From a checkpoint of a small text-conditioned spectrogram diffusion model.
Model: 11.7M parameters, log mel input, arch unet, text encoder width 320, text encoder layers 6, text encoder norm layernorm, norm groupnorm, activation silu, widths [64, 128, 128].
Rows from block 14 of the denoiser of a small text-conditioned spectrogram diffusion model, named by matrix and row number. Rows with one number belong to one channel. Each number is 50 + 12 x the weight over its row's rms, rounded and kept within 0 to 99. All counts start at 0.
After each channel's rows are labels from the 100 clips, of 14976 (inputs lightly noised), where the channel reaches its highest value: "responds to" is what is common among them. Only what is clearly more common there than usual is listed. The data: single English command words and digits, spoken by a formant synthesiser in many voices.
# convs0: first 3x3 conv (model.decb.1.0.convs.0.weight, 64x128x3x3, each kernel summed), inputs 0-127
# convs1: second 3x3 conv (model.decb.1.0.convs.1.weight, 64x64x3x3, transposed, each kernel summed), outputs 0-63

convs0.33:59 52 42 37 55 56 15 28 60 44 57 90 38 53 69 56 19 44 48 59 35 49 60 47 47 45 46 34 64 36 61 66 46 46 74 72 32 54 33 73 59 32 17 41 76 47 32 42 28 56 53 49 35 61 47 55 58 60 50 20 64 51 50 51 50 62 55 36 42 59 32 45 53 61 43 52 49 47 55 51 65 56 54 33 50 35 48 54 44 64 49 50 55 42 59 59 53 42 48 44 60 57 46 42 36 53 51 45 44 52 51 41 42 61 50 57 34 56 56 57 59 59 51 38 44 51 54 29
convs1.33:31 60 54 51 32 53 48 55 38 62 57 59 54 59 30 39 64 34 59 32 52 62 32 45 60 54 72 55 48 58 41 46 66 42 46 65 54 48 75 50 50 85 46 56 60 49 46 48 55 33 44 64 41 69 58 43 54 46 85 47 64 51 47 59
responds to: voice: child-like voice

convs0.55:53 78 36 44 45 29 49 28 43 54 55 68 75 55 35 36 46 54 59 65 38 44 46 44 50 50 54 41 61 39 55 17 60 38 64 66 41 68 47 79 42 32 64 35 45 09 31 52 53 58 35 54 57 45 67 44 47 24 50 60 57 49 57 68 39 59 54 33 36 48 62 73 64 41 67 49 49 58 33 48 54 51 56 38 39 43 37 39 39 61 50 50 35 54 29 50 38 41 52 40 34 51 44 44 52 31 47 48 48 52 35 41 39 51 41 50 52 57 51 32 61 64 41 45 52 46 48 46
convs1.55:44 51 53 36 58 53 69 36 27 46 48 60 59 58 49 58 64 84 24 41 27 49 49 42 48 49 49 50 57 56 35 65 37 61 41 54 49 80 62 45 43 65 58 47 56 61 69 55 52 50 68 59 32 56 39 64 45 38 48 47 29 41 47 48
responds to: reverberation

convs0.21:44 69 32 62 70 50 52 26 34 46 54 50 49 37 56 43 56 52 54 48 50 48 70 38 41 56 49 33 60 52 39 29 38 60 59 59 57 53 49 54 50 43 34 31 54 50 43 35 69 33 40 50 58 63 51 77 42 61 77 62 59 57 39 59 51 28 50 52 42 41 54 33 56 62 35 34 55 49 60 58 60 53 47 60 73 57 51 33 37 45 49 41 28 50 73 50 62 30 43 72 57 52 48 55 63 50 58 45 68 32 76 51 58 64 62 54 68 34 68 60 40 77 50 54 35 32 54 40
convs1.21:43 34 58 53 56 62 75 38 56 63 32 41 51 48 61 62 64 38 72 65 47 22 35 45 38 45 35 52 56 61 47 43 41 56 58 67 50 60 23 49 38 26 57 45 57 58 59 23 61 55 37 44 48 63 54 48 63 49 45 38 53 66 54 43
responds to: quiet level; pink noise; white noise

convs0.36:42 33 49 44 53 50 38 58 38 59 53 47 49 74 39 54 35 53 56 55 33 36 28 57 48 62 29 43 52 69 29 50 61 61 31 44 47 50 65 52 52 48 44 39 39 46 58 59 57 47 56 48 51 34 72 56 51 57 44 52 37 29 51 59 30 47 43 64 36 43 57 40 65 40 25 18 35 47 34 53 67 51 54 63 30 61 52 56 59 34 42 51 57 58 42 40 44 63 48 56 37 45 51 48 69 47 53 14 48 50 55 51 51 57 54 60 50 51 32 48 37 46 67 55 24 89 28 53
convs1.36:74 47 45 50 68 39 57 49 62 42 51 44 43 49 51 55 42 55 55 41 42 45 71 00 46 47 50 40 48 38 51 51 48 41 56 49 57 39 44 34 46 61 63 57 64 59 51 36 56 60 68 32 61 42 59 43 59 45 43 56 47 62 43 54
responds to: voice: child-like voice; /s/; /k/; /ɪ/

convs0.17:46 39 47 46 50 46 68 64 45 43 92 66 62 35 44 74 52 69 49 59 59 42 60 50 57 70 52 78 71 44 62 45 43 42 55 65 65 70 72 48 53 53 49 66 32 62 52 58 56 64 49 46 48 48 64 61 55 54 50 46 49 61 54 61 56 31 61 32 38 37 50 37 64 58 81 61 54 41 50 55 41 51 36 48 50 31 50 55 43 61 44 50 47 58 43 57 37 26 54 20 46 44 52 42 46 29 57 56 46 70 43 62 74 47 34 49 44 47 35 29 60 51 47 52 69 47 40 58
convs1.17:44 38 35 48 57 60 40 46 49 52 55 51 54 43 58 60 42 40 33 62 51 66 40 30 35 46 60 42 61 40 61 51 41 51 63 53 59 41 51 52 39 34 46 55 30 60 32 48 50 52 24 38 53 39 53 53 57 37 52 00 52 22 55 46
responds to: mains hum; voice: child-like voice; thin (high-pass)

convs0.45:48 43 58 80 61 58 61 67 44 44 16 44 42 68 47 75 32 56 34 21 44 66 55 50 33 39 49 50 51 34 52 22 46 48 33 16 64 67 42 43 56 31 53 59 73 23 45 51 52 35 39 37 51 50 44 32 70 31 50 35 29 60 29 21 42 54 40 45 48 51 50 56 49 35 60 54 48 38 52 49 47 48 66 47 45 58 54 54 37 45 59 53 42 54 55 59 54 62 49 51 50 49 57 66 55 52 45 60 54 47 48 57 56 59 63 55 54 48 63 55 40 54 44 57 41 34 36 53
convs1.45:51 43 67 57 49 48 44 51 67 53 63 42 47 49 57 66 34 40 43 48 43 37 55 00 42 68 52 46 44 42 50 49 50 48 53 56 48 50 37 42 54 42 50 71 60 60 51 48 44 53 72 53 78 36 55 38 57 49 54 27 42 55 39 53
responds to: voice: child-like voice

convs0.46:43 57 39 42 35 54 51 49 22 46 77 35 46 39 51 38 50 62 62 65 43 41 69 55 64 57 52 29 23 47 50 44 36 59 59 40 22 38 63 55 42 48 43 47 68 16 48 60 48 35 41 47 37 39 31 51 41 72 81 37 45 31 27 49 51 58 45 63 42 61 60 61 50 69 53 53 46 32 57 49 43 48 49 67 49 56 56 29 51 52 44 57 47 58 55 24 34 65 49 53 34 59 45 50 48 40 48 37 49 59 35 47 52 38 52 47 47 55 43 39 25 65 37 34 38 53 52 39
convs1.46:43 46 20 65 50 64 45 53 52 50 61 47 60 52 65 48 60 61 25 70 48 60 61 76 28 51 39 47 58 67 61 48 41 63 51 45 50 70 25 45 69 61 51 53 53 47 56 40 53 42 45 49 58 52 46 29 53 40 42 74 58 31 66 56
responds to: reverberation; mains hum

convs0.38:44 53 41 56 28 68 52 37 73 52 42 37 58 58 39 59 55 33 38 52 57 41 18 53 51 50 54 46 37 45 59 40 51 49 62 28 46 54 45 58 52 60 70 50 38 21 51 33 56 44 65 61 41 40 36 37 45 52 34 43 60 68 62 65 63 30 58 47 58 51 58 53 56 48 46 64 67 46 50 48 47 62 49 32 64 53 42 44 39 15 43 36 61 39 51 71 49 56 54 40 52 35 57 46 65 39 55 29 59 31 49 82 40 63 47 45 43 71 58 48 55 22 69 47 40 55 32 52
convs1.38:42 40 57 58 56 49 43 39 29 42 10 57 52 56 59 60 51 67 55 51 42 40 44 39 53 72 26 53 40 33 37 52 45 46 25 45 45 46 43 46 36 52 38 32 52 64 53 43 54 50 52 50 47 30 52 49 33 57 21 65 35 68 49 48
responds to: voice: child-like voice

convs0.32:54 87 45 44 48 55 38 42 42 42 48 78 62 33 29 29 35 38 48 49 33 46 60 36 49 49 19 57 52 30 34 45 40 41 66 64 60 45 33 56 44 44 25 42 60 35 52 47 33 43 66 33 56 50 40 45 52 53 53 43 54 42 29 42 47 46 46 51 35 40 72 75 52 39 64 45 54 49 57 48 61 50 50 36 60 51 49 38 47 60 30 39 48 58 30 37 42 60 50 50 56 57 38 36 52 47 50 55 54 77 30 20 45 51 61 64 36 52 45 31 31 62 53 47 41 48 48 43
convs1.32:25 56 50 65 50 23 41 46 47 58 32 53 52 65 65 52 66 63 35 58 34 41 60 46 47 66 46 50 54 42 35 41 58 52 53 55 33 60 36 36 67 38 47 62 63 47 69 59 51 32 21 46 41 52 50 46 50 38 41 60 51 30 73 63
responds to: reverberation; voice: high voice

convs0.50:29 42 53 45 47 58 64 44 44 53 55 74 36 43 38 45 60 43 45 53 48 45 74 37 68 68 63 56 45 29 57 44 76 45 58 62 54 73 56 31 49 44 61 75 44 36 54 65 41 49 53 47 62 60 43 43 40 59 27 56 40 43 38 46 33 66 48 62 46 21 48 53 51 32 44 55 58 57 38 46 43 56 47 51 31 52 56 49 48 58 38 52 28 55 40 41 39 36 46 55 52 54 52 32 38 52 46 31 37 70 70 29 46 45 32 45 51 71 42 26 51 50 70 58 50 60 84 60
convs1.50:34 43 56 66 57 65 35 40 22 47 46 54 59 35 55 55 53 39 61 62 35 46 44 22 42 34 65 46 30 39 51 50 35 37 53 50 63 40 31 49 36 60 41 49 51 58 45 60 44 34 19 42 38 68 36 58 59 38 49 45 40 35 52 55
responds to: voice: child-like voice

convs0.7:49 29 49 54 68 74 51 46 47 53 42 76 31 39 60 51 48 60 52 48 54 47 43 47 36 50 54 42 43 63 54 79 42 36 63 69 52 41 37 46 55 44 25 72 39 66 32 49 54 46 28 51 60 55 59 66 51 31 64 41 57 48 47 38 53 57 67 44 63 66 59 65 52 52 52 30 50 40 45 65 73 51 43 59 58 68 52 58 63 44 71 56 49 44 60 28 36 68 72 44 47 60 46 70 38 58 35 50 33 56 55 41 41 52 71 52 32 53 41 62 74 36 54 45 38 43 30 32
convs1.7:46 74 30 67 64 49 28 52 49 32 39 66 43 38 50 56 40 44 40 39 55 41 39 34 51 35 54 43 47 52 51 46 59 52 54 69 45 33 85 57 60 38 50 42 30 38 31 53 33 54 39 50 64 45 41 49 35 36 59 47 73 54 37 48
responds to: voice: child-like voice

convs0.15:44 56 44 43 51 54 64 40 44 54 79 43 69 35 51 50 40 64 35 55 55 60 53 31 55 32 45 63 64 53 53 44 40 50 56 48 57 48 56 37 67 41 47 61 58 67 57 55 44 47 50 46 35 52 42 48 42 47 57 21 76 47 57 45 38 78 66 15 44 39 67 47 59 47 72 59 69 37 21 48 51 41 40 54 37 57 43 47 57 47 52 56 54 34 40 54 39 47 36 51 64 57 59 39 35 32 59 56 47 66 68 33 49 62 39 41 69 66 50 57 55 50 88 47 41 40 63 34
convs1.15:45 63 50 49 52 57 28 60 54 50 50 66 49 48 32 56 47 51 50 74 50 79 52 60 37 43 74 55 55 47 56 55 47 43 61 53 64 65 33 64 52 84 57 64 34 47 61 46 39 65 55 57 52 55 52 48 74 39 62 79 37 58 48 62
responds to: mains hum; reverberation

convs0.30:53 47 56 57 53 33 63 67 45 85 67 43 41 46 51 58 53 38 31 39 51 78 47 53 51 63 43 55 48 54 32 36 48 41 37 38 32 40 23 52 60 58 59 75 52 61 54 28 38 45 51 47 41 61 41 49 51 66 61 56 56 76 57 53 41 65 43 35 31 45 38 61 53 40 54 72 67 51 52 43 39 46 25 45 29 65 51 46 51 48 63 44 43 50 41 54 51 52 28 39 40 58 26 43 40 48 49 47 37 49 60 44 48 68 49 50 37 46 66 40 67 55 62 51 46 66 51 89
convs1.30:42 30 70 53 64 63 25 38 58 51 60 59 52 33 65 40 39 58 60 76 62 47 63 76 56 42 50 27 51 50 64 57 46 61 74 33 55 45 55 37 60 45 48 57 50 43 61 22 59 52 53 49 36 60 56 49 45 38 45 61 44 42 67 54
responds to: voice: child-like voice

convs0.5:38 47 55 35 46 53 14 66 49 56 23 43 27 46 39 43 36 51 53 29 48 55 60 55 70 29 48 56 27 70 39 20 48 64 31 60 44 61 53 53 58 77 53 32 40 78 45 61 62 37 42 75 40 80 47 28 45 48 32 24 61 51 43 54 41 63 49 55 44 52 53 50 49 53 53 49 65 45 57 53 58 59 50 46 44 50 60 62 50 54 55 34 45 60 38 49 57 62 47 58 57 47 63 60 59 54 56 49 52 33 63 48 49 58 42 62 39 70 58 41 51 40 53 51 58 64 38 30
convs1.5:43 58 79 57 40 37 56 58 64 53 69 49 51 58 47 40 65 35 59 50 43 14 46 40 70 55 47 45 45 48 44 35 48 40 69 45 48 48 53 44 44 37 52 65 64 55 44 47 51 40 57 46 71 78 46 33 61 62 56 75 30 39 45 53
responds to: voice: child-like voice

convs0.40:30 10 32 60 35 69 47 61 83 49 43 57 48 26 60 52 54 52 38 32 51 31 51 63 51 52 48 55 51 11 58 68 54 59 42 27 42 39 56 52 59 51 61 41 50 28 52 51 44 59 37 42 36 46 29 43 62 53 56 22 47 40 64 49 47 62 70 45 46 44 45 47 67 60 51 65 53 57 49 41 39 45 40 50 47 40 51 46 49 44 43 50 47 55 33 68 33 50 56 41 46 52 60 33 55 48 40 35 43 41 62 59 39 63 66 54 35 60 48 51 47 44 54 60 47 47 29 20
convs1.40:32 37 58 52 46 62 58 69 63 51 37 52 45 51 37 57 57 37 47 49 53 49 37 57 47 53 74 52 49 62 28 46 45 52 33 46 40 62 73 68 53 69 57 27 51 67 54 42 34 52 47 69 67 61 41 69 58 52 62 76 51 70 36 56
responds to: mains hum; /k/

convs0.57:41 45 34 26 48 46 35 27 59 51 64 56 59 46 71 45 44 61 45 49 53 59 49 58 50 52 56 59 50 32 48 39 48 57 53 40 38 69 74 44 46 61 41 45 30 29 38 53 37 46 54 42 64 60 40 55 35 67 44 57 45 37 39 45 46 43 64 15 66 49 48 60 55 55 39 40 45 41 31 49 53 54 57 42 68 73 52 59 46 32 61 52 72 43 46 63 67 63 38 58 65 67 44 86 50 66 77 66 52 58 53 70 64 48 56 71 44 75 53 61 53 50 45 44 58 48 40 58
convs1.57:60 61 90 57 39 55 41 47 48 67 43 62 58 58 59 46 41 48 65 59 35 59 58 58 77 68 37 39 50 54 64 40 57 46 41 38 43 75 49 50 57 51 42 32 40 40 60 69 51 42 68 31 49 72 51 41 46 55 53 44 41 68 47 57
responds to: voice: child-like voice; white noise; clipping

convs0.31:46 50 52 33 53 15 35 45 47 73 67 38 59 57 77 39 38 53 64 58 56 40 55 39 38 38 42 46 32 49 39 22 34 51 36 64 35 27 61 73 48 36 57 54 55 00 39 48 65 50 36 67 70 64 59 44 43 51 55 49 37 55 54 45 41 65 52 49 46 47 45 50 52 34 43 45 41 49 33 49 51 50 53 44 52 62 52 37 63 48 37 44 44 50 47 41 43 61 49 42 50 41 46 42 48 33 60 59 60 50 38 46 46 43 64 61 61 64 50 39 46 54 58 33 27 35 57 48
convs1.31:57 75 48 37 45 73 29 45 51 42 50 61 42 52 65 58 65 46 57 66 50 82 53 92 64 52 52 47 52 56 55 56 41 37 49 58 47 45 45 47 49 28 49 46 33 47 62 53 46 59 39 51 34 61 58 41 39 35 57 38 32 34 47 54
responds to: reverberation; mains hum; /s/